Weights of a small sound classifier: 39062 training examples.
Rows from block 3 of a small sound classifier, named by matrix and row number. Rows with one number belong to one neuron. Each number is 500 + 50 x the weight over its row's rms, rounded and kept within 0 to 999. All counts start at 0. Numbers have three digits each.
After each neuron's rows are labels from the 100 clips, of 14848, where the neuron reaches its highest value: "top examples" is what is common among them. Only what is clearly more common there than usual is listed. The data: simulated sounds of rotating machines with and without faults. In brackets: how many of the 100.
# fc1: MLP up (model.blocks.3.mlp.fc1.weight, 768x384), inputs 128-255
# fc2: MLP down (model.blocks.3.mlp.fc2.weight, 384x768, transposed), outputs 128-255

fc1.638:440548501472552445579482411513450597477516475440489521449477612483461491512533491469512534521536423473543544467505510527496508539385507500475492499462502505539506573459482467503477491538485534480556548537458513590604517441477437522492575458506508526490523511546542499527516473527417498511475548500541486474508545455504507419494464545467525551492485445526478513503477537551495499547514
fc2.638:534481408526550463505506570483572477451618613533467556512609407497454584474580470527464426436527503494479497393534464542520450525495525568552476508520467547431474413534476573547461478450552472380468522468499454515531486562531427535443492540420542520537475471533481455547473376502459490560454455624523520402424554428421531516495535452525489466545483454496512616536431478582438559570472
top examples: speed: fast (90); compressor (60)

fc1.587:455523487528595481439521524474501560544478484474630457466532435525431487566477449565500517508548480472574595530535528543493441416449524488575505589496567536444427449442508476535404596557549516536470492443493527519564483520505489475478500397509469529413490510494504458396519588551429538446452545445532527442527473515490563479493488505501499462565496471450553520472510496478499522466453
fc2.587:413444511584467522563447455564466520570558445507458477479491503510557491523448485571381381510447589445520542432433421491424412429546510485490478551424430498525531483528494567493586519462490419458512559554462426498566467403525520425534420452499547420534499464442573548512456453503547477432453533512565576538551480546505488487511519441577488496340562535491368530494490449485389506520404
top examples: gearbox (96)

fc1.35:528533433466561538494434470484518476493514463504543524521551507508538483550555550464438528439495541428436439532537478458508486546433537448463451455409584468559495505492467463508534488513497469509522412496568516518442553490521402503524534544495516509431429427469572562433557487476535564472561569459556508520592506490525430484485508562555443481560556603507474521498497517482519427476475
fc2.35:471519488475542524561484526386556545494491478630453423615495469492535530450473539421532490484519577523584420445541568474529453520483482561409536466579504432501436573536485549500457490460485481503581466489523478467436524517422496474539559543533496536478460481567517458494458496508415460425586558387444609548483463511474517557492513562489478485484473464477569441494447522491457609452419
top examples: conveyor (97); speed: slow (88)

fc1.342:494456463457540509503456459520488574488537489486514496462546530496525524476531563443537453524577411443574562480418537435498461517509454536470512512514458511534482501519504516467473471605509518479583482470546482505520557500562520483490650476530457501403435535526524505417555514510460497487544521495443578478603471439540429404590526450503490555469515475566468522479615601509458507602463
fc2.342:597591457543493546457527631471458500466505538509486477546600344531478542465569470434432459452541440485415613417472451470531441473519586514524513468592547548480566473461502539524491488533489549506558559421526484558483515552549402540485522562447561529493474461532483462546477463467392529550455453588508489450434545491396463505492495447525555498537472502565521585524504433500529512546504
top examples: speed: fast (66); compressor (35); imbalance (33)

fc1.193:452478470514472498422617476555447564484366475567531514440577503513482474484456557490546450444496497534417502407497586574473486574500530523452385489480517504527506453514556460411506506524496530569409507525544616448507486541624554531525598442522536510493472485544489440500482551497506560425493412556502510500507552436568488491570565509459519508522458537551479426488531465519474442594488
fc2.193:537518489437518486502605486556499490590461521415492533492441473504461451509517416466441497508525494508473538510474396478415504479550486558452397499523469516512496497446479474494577433556535560427475566523564518490547549572563587382493477464496612513562472607474554603403477445573503499454452481537526524581553518421480469509562437477355559488503503491464467393482570471496459425598534
top examples: speed: slow (81); compressor (57); pump (38)

fc1.450:566507537541533534567452526537538483511513453523528463577546420521499432465416513535469401564495654554628500483441498537562515559543500503545522468470499443541325490463573387439444538430464548559554544511425460427466601491426624502472473563550513348457391491512497495482585502496467481493576509476490507437419500414518568524451560506516436504469506393505499541406492439487560569463476
fc2.450:429468519482541511525432533511502495525524464554452452437470446446488539495528521577473478532549415490556523496481484395541555425489515598535495481503436517559509495443448422493540396544462478561535495460452526587548488523551568520399475481483449518483473487540451510485513552518577551581512549452429520613494421548379410492479461496492472437399514506464498516610547477467463524519462
top examples: text has "speed" (79); speed: medium (70); pump (59)

fc1.134:492506434534504432531451575450466539576503477495579548532530442540528528534376533557610566518480539504409486545522489552628502478592501408493463515498556500500462438544488515494535556483502517470561498502567556524481661439480533440527519490508546427508554369522534556411516620554528586440529546475466581572461529447479530406542600486528509539448460503451488509521495551550485466515492
fc2.134:509517438495485485461394533506480521546512456530454496501570556408534445519444588522385524478526540544424578528471558519485449486534569523449541508425471517483482495470479532468501540527529514522522578516492474523594468578519551500487514443449400519479517522397471495464514548463479571500431542547554475518445393572487555605534418520488506516470554564520496513523514470355341574517468
top examples: piston engine (100); speed: slow (61)

fc1.330:509495529569558473585556479542571451520399533493575461416556490437528506473529530496535457512564478492433510507524534497500502543483594481536566523536450448518409503513463445511557502444494516490481467481449511544397580481472526512528450492388539438512456417506497460465503458541458548529513509420472485527509569571566421500478622536507451500492575405560502470455572558467553564450482
fc2.330:560579534501471456531511541503547557491507472538491447528569446458523498464428360533575453558521494549441571525501520464492535480559435404474478560539448524473559519501525445503445569495489503560486505578435424503507596448536519604468453500416459454433521502474463477527511465412480498593528487475560524428501470497415501509420490472518460478543564534572634514487538510534435546540425
top examples: speed: fast (81); compressor (33); turbine (32)

fc1.459:501468489563513485414469469469520595457599480575550526468527476588469539540532469498482521495479512533509584540339525497480481498509450481501456496510486516518550530535504433440467592487622524524526428416584571447463556512469549549583557448554491354519499553504489529519619423518412505529519525513473550349458461395581594479601564550456644599552522520469414572547423557534530524523496
fc2.459:573433490451533485504413546579379487464530442484512476542460485500493523513512550530478536463556503446449544473363398534481537422491495583456486465454426470550437419506443485408523420495534502476474419504532439554580430498468509517439522420432523477510549485575480512486550574548473446456413497532405437648516447578528430455516469474449535417459426537409529410518605419414448548561395
top examples: gearbox (31); pump (31)

fc1.180:592469506495605545534518526533495484484456422465495447456615517453538478463538413534497416442536477559526470500368570533460511539455525401484486466515451490504481546470445484429544450477458604542527490415495576500505426505619529493443566419557518412518476474442492398526536472495462531449580508511438483385518493479463558485499554550548449513457495464559499513523534593379570530525514
fc2.180:607534511521413553515526477428524440584422457588509516517423540392468402508470576414512570616523479579442525444489415502505506491419544561464419529412507498448551511501551495466546449623369593577528539512461453515539444552554504459451432491491516520456542528526571464501471486497509540423445528513471462520531502498531488584478349497476473493524513556448504490547560567458518567604498
top examples: pump (47); conveyor (38)

fc1.576:459593365464471506372516523459533637532443535602544530521521392507581449516448501445579497445480514531498521482482514568522497464459550442421409545523615494439551474473476506522519530560487543475501493537531540450512453446548504498548549479464548581478476519372498476462562534493433429497415507530564439425448469461490544528515564504476618480600477522451544532522473485515390448560488
fc2.576:551556516442396534559486541581507563483585499453479549486619501581548435553476367470478404522535475493434436481491532556441431492572461379479588535437457465495505514475437466458565495542513518484591497539527516528497474523497486511546469577542570460427474519536550570513566502607446432499440546466500488484518448491527516554506539416540596499581442467586480468378544477531426478545568
top examples: compressor (59)

fc1.125:577510527528513515463451529521589528593462514456543522579503526513575459446457538559561488518439471516570531509464449511557527437614527571561489523518580517471529565491524542507474426426473574445534587555478521498553473469475535471531477532532549540515489513441432518475484510629476487493458493506439494523435508496509539522412501529479587539462364475548659498490477451455559442474517
fc2.125:456501455485460440438472527521546516518438546414472465452495392527573522405508559505426497538439517460593451466552569523485508535510464472528503477515528468473514527674453506608493445505506472580625528533512500416534488569462473384570504489540500522494547560478497482580518494478544516500603537572547545350545527544524528523418501483539595572516548480546507499404457487554487587534579
top examples: fan (66); speed: slow (64); muffled (low-pass) (40)

fc1.194:552478462442571588443454451513548557477519412517474521524501473462492491513399498527479534479517519459537422504406517452587564492520548430413531496416577517456506536486514516414517492578502557480442542503457490478527512470496399533534556442584539458466482560482554531556536481547486559535405505545488474408584519555484530537490448513497575528412412417490567573427537601472493488523488
fc2.194:494620462470465474401611512434480522561443534570422478569442434479471538506568542429430453563474421440481459508540504529509521554448544438570472434529516510459556495521538552432491483495498598420469564538515395509462436534516462446518516524556549454492452504507447483583478378485510460566515423564553536474485479461492502528462497481474460563509576411565543588567369543500466552501502
top examples: fan (59)

fc1.287:466488499563556512388453530464475602452588489479509416416535538496520443594473519388496459470480563442543486556482492510551541450427557427507547560462493384362596433506441560424522490607475581455459480514484459470494465533557436499509510378563520510512479539435537500563505444529440556482451461490492453431513486485533514441407530496460538573449508479555504602522491485448517504604469
fc2.287:604551545502533443500594592525517475451511562456493509507525403504527519621552507507543485497466543541428469447586506592574459469477513560562510593591479557484466420547551506468502538408535555460480611524549428566449479468439520475534560589515499505537391410434562401549464415465502402538417457555533546553382459459420458548498529445581428489474581430546523547515347581558433515445473
top examples: speed: fast (99); compressor (76)

fc1.436:337497398463528450532540411568476571512409522553597473489491509515459535498489546496574535523588390387497528501475505562536504481497492601554511544495426534564424485566474486533476539466491431532555463538503511589477643523531516502512589449505497477472487457488504472448533565511457547443540626469504506455533457512577495450514519514497518435511491554459465497552526506544500486476453
fc2.436:478500456572432420454523488529532515499536603607483509505553519501501450525487505481392477520597563449502556486519451525378430519602541469516552577470526509537568369453483550512508393525413511532494561460453562427448508548503532446469483498571583565560434536535418596482357502519433475558449513514545464521465569429455544542537446458477524571588441510564501607515519522533454543515424
top examples: piston engine (48); compressor (35)

fc1.466:513499507535449424480591488525538490567544443533553401584599489567535393576434437463564517470534416394442458555519472484517518381533503442503479539456516424551519455498501534521540562453475512536410393506523557526492483488482556502460492430477513498495503487499459418551466543550504530460541439521494571546513433575467510431704538430604504465589509527461527497559459542493463496524445
fc2.466:505607537495483437599526423407441584470534488476534525497503534425486435561511455479596564494554533485455537536478525569452423502396487470546465542508475471444472443432508513448617575531515514470532598489467490549540404436514454543498485450554522486509582498493496500558584452479559451486468466570556556458495571433525506471550500407580439494485532576507500605462521580441464560522497
top examples: conveyor (100); speed: fast (85)

fc1.663:455530501516444563460484536531479446536502525438538421515512486506509536436540509512526518546470599367435431491511444464480477571606491559556570555454496448430416422467405496482506415518470588559543525522424514508623483517452493468487419527522427519493441558472509544435580507498442439460478588510457509494557464543588348411548494529488547519560468442562493516546468525484470429457468
fc2.663:519474494563484472472481495592436434545457478549541556447478526476583515530525503532565443445532562502452486481551490474541519498523506546610496539377456555484539464461530559532517620498486516518513549493491534651489364446498423524499504508537451387555480409456586495471433489543561493545432520499609486489375465519480430478568516532598559428464519484474445601472482530536399422424547
top examples: piston engine (48)

fc1.655:455482475512517487465526462469531493499541467521518497533499394598485483503500400460467487544545522548480476517568458491498459469552432479490536457564420471589475458475490490536289495436489493651473479511417504622516571434453454524454454427467492423453574468507500507568532581524436477482479463464538556478529582435469540441433480555484464516502471374409499566493496489559483517420499
fc2.655:506490508395473420546479466534495469488530483517483503451436486479470466464524519542543516585472390503474468514511428524483481538554555445536502487507462482502534364544405529349456467564370386479449415518491502554490463477482444547486487486499507467502531528611466530453518509441579523478564471531398487536598462537518529415402440515470618569492432492481549544462444548576534460522485
top examples: text has "speed" (87); speed: medium (85); compressor (65); imbalance (41)

fc1.102:492582503538474540525460631443568524533567480440470534555504552474471503583440525446497497394535529453493501440528457523440394424498600537587495511400556408470547428494484546498478474606524474485443526485564417487559476570484498489520478514481465522505505492437513488470456479557537515466495532450508554549523555447458407557401501492612420473512473619518449451597597484368544544459463
fc2.102:588536446479373533445552530511560601559509530478463517523558490567451480531411531553447524502506479516492482475448508523516436507398480457421495513501482553497570475512465484480466483504559564534591536486404550406488485489407518551510543488594554532390544479529393517562545579418496468541503460507454502515555520559581476495522536486412469561551476523572542453559553600460612513487476
top examples: piston engine (43)

fc1.537:502505469455436452476566465554437550479489375491444526515492504464516518456479415538530449538516531553568561545503526567399402477473495456385501486442436451488554590488515494530429492532469496522517548494474505564429558383482429506427519421559460472472444498520377513512533530491602484464562586425583544523604491442493585389499449566474467445587495514465477458552490462554510483470490
fc2.537:423526480458583471398454511545484465516499494525538532503495513513461460358497552564524457502509342439502551538496424391477510460506535450506536442474524497507511538579449536505481451523471387472360453437427492492495559528504468481457559436496512469564514566537520564489435499458533493481566535503439397518602508559620524424401473460447551580456484475490416467475598482560468484540480
top examples: conveyor (85)

fc1.530:532550546454543456567544474472524503522520539532464500552507490507459446523426441569479503476529505445364464494484527498519436424543532452524539550549507449472529454420480503437399502513440548693486464502461508598632454553535372530497464433414514462374512494547480471522473600505517600541414446457563527482466552545457591526510503512501472454516498438453454467505538534510489535504467
fc2.530:506436533466467534600645460440536515541474432414439433441392584454468487445445531394545526613459475484487577463502501423444473490356542492428437453419430531515471500601471432499535489576480407558535520478504560413526538508491515443484407538514561480423420490555542586392528422464496572514531446448476536518592495527517468574458482492455531559530578565465522460542510507446508561488479
top examples: text has "speed" (98); speed: medium (97); compressor (90)

fc1.471:479501452507467481534475577511469503468516553482553445465540535479461497492529598586473567414492555535546507490516523499464467503472551403505532535437489477481502502521485503501515507503514523490496530509566530520444511550483497457531510479488469527527519368499543478470470450490489583423576579519487548548547417555566378449480554501457487473551516570590494469474490466450473538474500
fc2.471:484483547441579583557484522470545498544489544562432457577467452499474518464440564475493456496411555544594399540456501414522508438470495538447548417603550431529453605522491497488602445466519473492614515505539487446486473514475479480495461484472470535381506515587584477531598420564500489465596590388485489525504445543515430536476493548437518505442481524416545328516502522501582504449495
top examples: gearbox (90); speed: slow (74)

fc1.554:387508532475472421543564523455449556444522509523477405519474514471533531565476493449596579473505452415496513475496473483472471449502489472516544527373504496471519498519462523521525477649557524472525495527503507615629459517523436474547503460468464559433554570501497525419463489564463574472531570474498489439559487500514419489554515529525527504560502548475465508551508571435477469551493
fc2.554:456496473489489490595537561458476495449478446535497483557457500449496448577515453490466453537494459482454549447512571422536552530452471520476481473460529483498515492414480473538550421560610518532505530480485478492540439439539525489443540522504561530547507578611493589551506459472466494449541471546498505539485459576537512564444510561511538415491516514452490521465571437382481548476525
top examples: electric motor (35); compressor (32)

fc1.153:394440554521438442452481530483447604476501424596526434551529399515511440478522480411525508445443469556568498513454541490572516488473504493393515458528553454482596457456558539532450542551534564601509555482456520582505591423567538473496518473445543506461467535506503483497519470517521588471477519400539556547527527553561487427415528577552545542459494379549448505539597381484451483520523
fc2.153:519542526493487492520560487547416523549489486524436494434449476504517505574487537418464430526529537545460568469525566545404461538528495494450562420559520468565560490433510590440524432562439501482542482403519516539488527494525616536604509568487544526525461409486510538501465548535449448536496509486540527519520423565550509462554490457460478504514502561450520549523500420477561516527316
top examples: speed: slow (73); piston engine (72)

fc1.280:491509509425507518539540515497530476569462380493480428484472502531575481588452521477557563486591504575537549494438398494458556416487524540563440454465573380534536541489559477455479624528542508506438432428496531517555464498545532457516461505483448401521545496430488463486431547517491485621574568465450559509538460508612555492534454585424507418506475509495539515349523606492557619527456
fc2.280:484498549538506454526469485532535457440544479496545479393486452530559573448588509549527526557434528496526449481512453451581470547465565425541406531503478538508454456545562591549459578419542520510508471496456429457479429449577438518501394516381481462607419573489504506481486482490510585466531493542435545478520562468549516457417507523564511469527513444457419544642479532512475568494542
top examples: fan (88); clipping (26); text has "clipped" (26)

fc1.754:420555551537557550512568438518447570477519500443561499474546500383452411476554447424477443510581426545526622447493569518540530546414634538546529533408434452493548581482483445443530465489483421537471487466424541472494585478494469459398493440473585486446481483500520516574498439591447500550500512534490491450537464467385434406515559460472540526447549376550495553411479560494518426526489
fc2.754:468520450504552428552525553502498609456565553566435588490598357525427457487476538538505630455535361485536382495448485431522471530413521465500472489521565476420474435557483527510498474417638464425472524533423390522457461525417492521513463525472524454466491507492530400531525435557571472460583466496464563474541528474469575495431516416547462514485465530553553485503472516539566490514517
top examples: compressor (33)

fc1.379:506432461493415557496444456503421522498468558481583506477543459515547532477471571494542462521589644398480501520516519479482482459458491536540601446456443538444512529569505456420453457550483436488493459447512532530508496481522458563554510434470436546567455516441493488527465456555556600477446537528509531536526597543566617480482513468551449539589516469556504513536584429518464549466449
fc2.379:526568527475461497476496589554498546548536549484499527508463444560584534466522534483477473599493434596531600516504483446463486401474557578460518441596464509460547547473447496596493419526497596529510482426473508485510532504504524506448525489572516593443501544502444502440467436546461478550455591580552466555510524457525500543490480457421504522508510491491447447499646417446500525481479
top examples: piston engine (30); clipping (26); text has "clipped" (26)

fc1.745:440532557425471412614484525525506571467544436497524489560497502565455472586388443523506491437525515461465499615511468525451491496504518411490541521446474517497462510503454516448458544501572536448518406395499555541535470558577364480490509406485373486450562513540498440480435505570477486543439479467525529486614438448500411432534481443572458474497540483492481470434518555551456503467437
fc2.745:431469491517528560583514474499502448483533539504475458475376538463581448509475503484438592545551485503466492506430460478448450548580609504491387491445409426488445558421490423459524546466471533468615558502436423509450433581506442400437499426485466492538544533567470500465551454471495480432513599512537470598478598510600554601585444552465571538473510540366508456463500491434473599497455
top examples: electric motor (97); speed: medium (84)

fc1.460:565577502484488444475401543470581492615514570442460520444497447485484496520469526492520507528446537474519461478515516460577500485493499527536541590566520490446463448479475517460516501450398554527469434526442474525610449513484476442518383459490470484544500540478589537431540629564403472431555524486546485470550431564489505447436453537519568456495511475505675506503353538480537495449456
fc2.460:403518440480496610511550421463517477632526482530361564511420545457481535464518425485472504548442542455516487426502536440486447553427523559453489505537347550402508454478532483488542559539475447487662548572453492545521425519476492477565513552546528475481445465403557424477522528491566436531489548457513635447508500480632460561554434496473496483494536451548429523536552467472455558456496
top examples: electric motor (51)

fc1.222:479558559540513463521578503533541578505486537466417552458492498476520465550526494548521485418509495405564612508458575586559545432476488449502507600527460533493528565528529530389453488508503446443526519500505541482384479497626484528456505457470470491546489501419530490542563549532588421540527602458542452477487542515443487561542461448464507551521498519558470593414451517537527585500509
fc2.222:550469514533445496568650442446523400480502579497534499523459510568464403524451516422454442507466478520454504457473445460466456487463548462520444496493571500466503470402521461486495496498471553529423462446548591454523521463503467468481468476597553545435536558470566540403500567487549509498468476400413514615546524504484503549519507526458495471419505589499485403511581539446648535430485
top examples: speed: medium (98); text has "speed" (98); compressor (61); machine: pump (34)

fc1.589:501560442485566521491498464510538504497485368501490561454475459608531414482428373500479378537511556542536474479534474498461480478538498489514525480468443444490457480413570422433482451438563530618418460556438447642484549405463530505563459472494498401532533520507555482568486487483441485457571465498473524436407494423457655468456485522458506415469476406396490479462490533466573585480505
fc2.589:408446467402579458541507474477575482501515544511425518491409524446453495470615494554498552531474424502555488433504504428505539555419484514501495422527455491474424425519460463453508445509477376468465461491507510535525521462505542505499510481500556546490515531583514449505517534487606481521588477501393547612549463524512483496438511419492490475401432531377501513517513495506450532559466
top examples: speed: medium (89); text has "speed" (89); pump (78)

fc1.621:499478586511514497489506505466492542436496542531611390585469501498443518490420588521434462463543493481495459529538481431430457455488599467588602498485529486490567421501538540565558538538602439532415442445475546542475566457473427419609433523458530505470563432516568484489478461566566525466474564511451465562545517503537532464440532492504477487512526434416458514494505501411578505481492
fc2.621:472547620487535502579541507484517475540474558431441523411452483462471453501529490470554526415507475468488512541495444485423379502462483562556505534542582466501432478491462465442516589501569581477541483456428492500447519394476525464425439503501572573514424489411500586488486503512519581357536506480495535575461521514529436491551423446459548556415443475488498518513482516560470500447534
top examples: piston engine (62)

fc1.239:501510492584453529521540558527492463462412483603525504481485506414418550470528495588565473516457438497486490464473480462560540533490487459577547510481633463508390441470384536538557457459458465559509528548450419512560462409535612404480444563486592503546489464534578432449460435499571419507550500381476492480555515484583496510447541559438561459462419435594459468560551489454598528523457
fc2.239:475527518515440431471500543591467433567521425540561489510474490540512536502464525616475553545629579538479515498547537449458573460574502625574483492402426551499590527505504411512469434508454501500518444496437535616575528523529512558519596405489426431485532499538518546546462545476460579559598534539513503475433435546463483434456512442497557444428540516519533480478576502416454452500437
top examples: speed: fast (72); conveyor (70)

fc1.424:504502432509450450451443526505510614492544543627514521478582547558520540440463563481568441425474410470576471490438467607540512527489559363477406567562392527436567466493431542475514531597545462418470542495528522544563480558472468498550610480456485490510472485486438420523464625596454485488463463521484513439552465426559453486597541525609463421496440540503631570539590507512509452568499
fc2.424:569443503482449511539592466474504495452532424380528523546538470534525528585592522395525522384492510476434569504491504550545457505455547534504567527511509543407464468501525510438415541478573529450543469446513510610515436540581388531616640504514544462639455531476441438537510515495501500554442428587480629507461538508559439488502529556585506478433453430487441531420444575348480502412515
top examples: speed: fast (96); conveyor (49); compressor (35)

fc1.683:545538466537507471468423491498507510520577518578496525481508489511469534540505486457525566512522506492507479486478443535508568491515520494507531506460449446457528428513536494474469493460446559446519395495543534504579441540537513509508478425591471429483532535562521500472632492637456465587522559525535486481547409551468526494529519499534496432508477566524541585457419622435501509441488
fc2.683:502573506515524467508557557475502479554474469533431524609433440501449533556580487477498493530452543489514416422590512515577525483405509556421523534528397574510506493441510474460518546498495498484568600509447428585442439490539520572548462565581515499536405479575520481468521374452598443578455548476538575518462494464531437566529497580503499475527559390515517506545510518480469566506451
top examples: electric motor (50); fan (32)

fc1.356:501503462554449410536468456469480505526561562516557491455466504467508519591496447493412459571504460499587560436545463532543453484492484414493477533546481575439444418515527443522456547492467457484453453526580483450499543386421422561445523487566498551514519532555495504471528523604514479543542552445554528470551423532466506462454462472545423456596456620420431467525424535561487511500508
fc2.356:503464527550434585570407532528414507534541450476457454564464461427497502510498559498475440580481451475521465468445382506537448428551531497506527516397481479530495517451471478481532508518437496505476464545422470503563517502568515470519458511533449491528545521539501481407520447471545461446495511442443413548511432524473443499506480454452538498363479464537462414575562485485508535498473
top examples: gearbox (73)

fc1.477:457405568444512616501416510472441501535531393559513447504542461448561497478438542541467405468498505524407454530378457445461561445564562452555450493458578491419486472547453494562527550621578639545575467534489457423506501535535459486496626557543500619458445551488490497576533492616549511474562413547460457517594520459513548471611557525584509531446465500469456463468525454520499466478427
fc2.477:509526494545360480490504417464559564510486620545449447500592505545529574624542555500434431532502440537593491547464416544549460494527516424477494509405544397538593478494526553540460412524435541568536524466545594477491436520467504488547529573501535493501533536501491491449498429483505483492505474461504516503536517398495536477468525482455518462467543462515430492484357459534650529476416
top examples: speed: medium (67); electric motor (66)

fc1.639:470627318481505478466519434581543529566419525482572555432500403584476476505499524446570551489487568606589539546513455518462523519495522478409526480548388433483586533410485519445547509507528457523455491479493510619522500534498572507569541442423502480441484508431463442465516542482451476528518542431517513482464383397555543486521543595524581361483513464467523482505505495422470502550466
fc2.639:445507504453543467490504465517442550451545497463489498500547575484569491555591496486526577494583485495472588469535508460498607561511440443457580493568532488525458507449471478485505532491504495432530473512612517439452497461488483581477501540414467499575537520553473332480570471565561538586443543530438484554575443432451488516480548474492495447544515491497519476579473458434495514545458
top examples: text has "speed" (87); speed: medium (84); pump (53)

fc1.715:488519477610515506468499507472477534547507479465551471503546381565525518470393517473489465514496518522538519687428580521529453528460501462496445565470624468480523462504507431485478609410598504469537481517562562387482501565469501427527493491480473382388439501488530542417604546545513491534503443516473528409488514451485570537520576517552552551485520475486541519387452521504467474565465
fc2.715:536501557435577469532433511517451451492534467482433492517424564503480533511513506579538513493484462406496486550461448526497520498450528611439494511425384493503457452511494458456502467437526455469437447564430488578566355490364549473423493471415498484594484468577466549484481574512540470494399472626507573539550513562589462609535486486459499544467454511507399527546477448365458536534504
top examples: pump (65)

fc1.38:509513497636476399509411469545517512569499506472581460554499535533393472623400459452543552527453459414494462556556464504532496476545508464530572536563537482557497489371444514505514533502525540477416472488432416578599570467505399470560466452453540507440505512535510543484490504491500543553478478458502441484435457558522465478487464457571471534456514450504640549480509509522588482494517
fc2.38:510547524525527469517476527547509483719498519519512518512426483449401441447483459463498510526484485510487434518480451509458476502549526586465423485510470451538511454428476501500514465529542613500434496471385493571557474440536517467494490530510570508500515565505444554546494456595530511531477498566503517521481522460532508539484429488505503574483463477559489504453513412500515551507486
top examples: gearbox (80)

fc1.469:474439595518512514429448509500497482533503452488492385587512457502463513472517553487406487480504513554486550474521470549471485499545508505518552528494521374432480461514522529494532460487515461470441422402513473492583454491519419479553414442420512492457545539518540465493497491586500502538605495501480515441630489431532479439436552453542446427477485454492554565351494448503374449511408
fc2.469:333499533471561500521544572447511481529532499431513501474515540523531581450534489523461526486534600575503378457533498442531567463382477601518477603434488499545411555535446516512550551461520470482603558585502449576528402580510462501499360439494428483575486486464511519526469489579606570509530620526502547498394552526502427530469482492554526475434497467467417575551484509449428526534434
top examples: piston engine (53); electric motor (43)

fc1.518:459510382447564506491492455466521455474488392520505481509511454607516420477507403466521507540567630568397458514527511507445454531534488441490548466512412436500525480400530380504441553435521483636418447478424504629495554459458404505507431441450496386490557448503549445572500553492454526471484511472519541463483508499483593514427504501482534393491522374434489444451496490476468613492478
fc2.518:458522535363487438506482470465496488487453520469494466462438520466451483464541508536535424530448400480520444489504504462455587578454486445504534403551443422523503419565403513471476450591439364525490389418478547514473505449529433523461514516488514507507505482657484468471559584472558527571548538523416550515559429600497488446372540479470561516456440522471544536492468536543490531570533
top examples: speed: medium (95); text has "speed" (95); compressor (87)

fc1.236:394527544489490561492493511519366467512486465490535499503513516528521474604491475595496519463539483538520607570477403498475513492525461501486457430544529511503490600516449545525474554496516541534592474448495513442477414587527523487477494526549374426490459504512446567404509551570580500593484460496558491521597477403500428462498526508540538508479546520572493423590488538497400515431529
fc2.236:415445510474546515523497516462508513525536519586433442470515426468626423532461558440473548515423484469561464471559598537563501569469460443524516507504526369549449457621490544489507542459497420467463487517507472453466499447484425485514545566506450510534505485574512370421482442457539523458542538432459555567466511452489494498480568491551428584494483531456536489474388483542548505477484
top examples: text has "speed" (85); speed: medium (83); turbine (69); machine: electric motor (30)

fc1.345:524572550528485539542514481486488622503506489390483418491575541457497456475505423514449355474469398552531535506483560529522467537512467419483382621454431499538469508472476483555449497574594555599510438503519455488499551458477438482436552474478503530528476519521499501535484559505446481545536471510460520516494409503454469488496535493522485537477508437577432454477554425528528435572532
fc2.345:453408565546454539537477547489513527493422459515536527355489422514404496465419488536536533508454366492525525518417547485495573449491480357494423521548538456468537547548497464577570491573506478523538510352473496479583555491498454442534428500502493478447534515548484487481569459504512567510508447479443474466642599465544455442407506531504493508493525584454507446471573475597574510564501
top examples: speed: fast (80); pump (55)

fc1.528:532506506489532533473416474516529523528446524452454533434531496596515486522431452497533508387457532449420489569491440507599516504524476486497379575513574541404533570512550563488481441600466582530492579498471466450514442492509505548531554503531557404447448512525497511585450627543502598491510527522462477501572536523497505467489515465496525490443464502605486394455554507527396450591423
fc2.528:528497536539485532572482400491440464479454493509438419633533524554517505522519509466442567565493407423536541516507462526479493451453544535486485463437479503601518528441480431385483505516439534492362468394502485472471481499520451513569544417528507518517596549460530552505485498501558477547536509454416425531476516468496493545524491450450541509511547472445470448460550386457631516525423
top examples: speed: medium (63); electric motor (53)

fc1.121:544505466555559546379467454545507521518401486517488511464569497410462441494540516502468456416482497609501526507462568520517527537460528489525483423502551546532476591495586471482510490457557535471553464340500511424447535615601579503512513460509455399486438478413476484487572448509542452554522502553542513464525506427529490451451607517510582513443497496627536524294518525417443508486460
fc2.121:539583548555546492528449487546480485478347478538522535508408508474472484495601577473548408544493467512557500572482393430471622457497528556492443443445488510510475544499509497573499510578463484492496571501428519518481467533534469541561526498537543417530537575575541475495470426546543474548530398513478443503566532484528534470505412501544503485510501500454440449448543526493582401540471
top examples: compressor (83)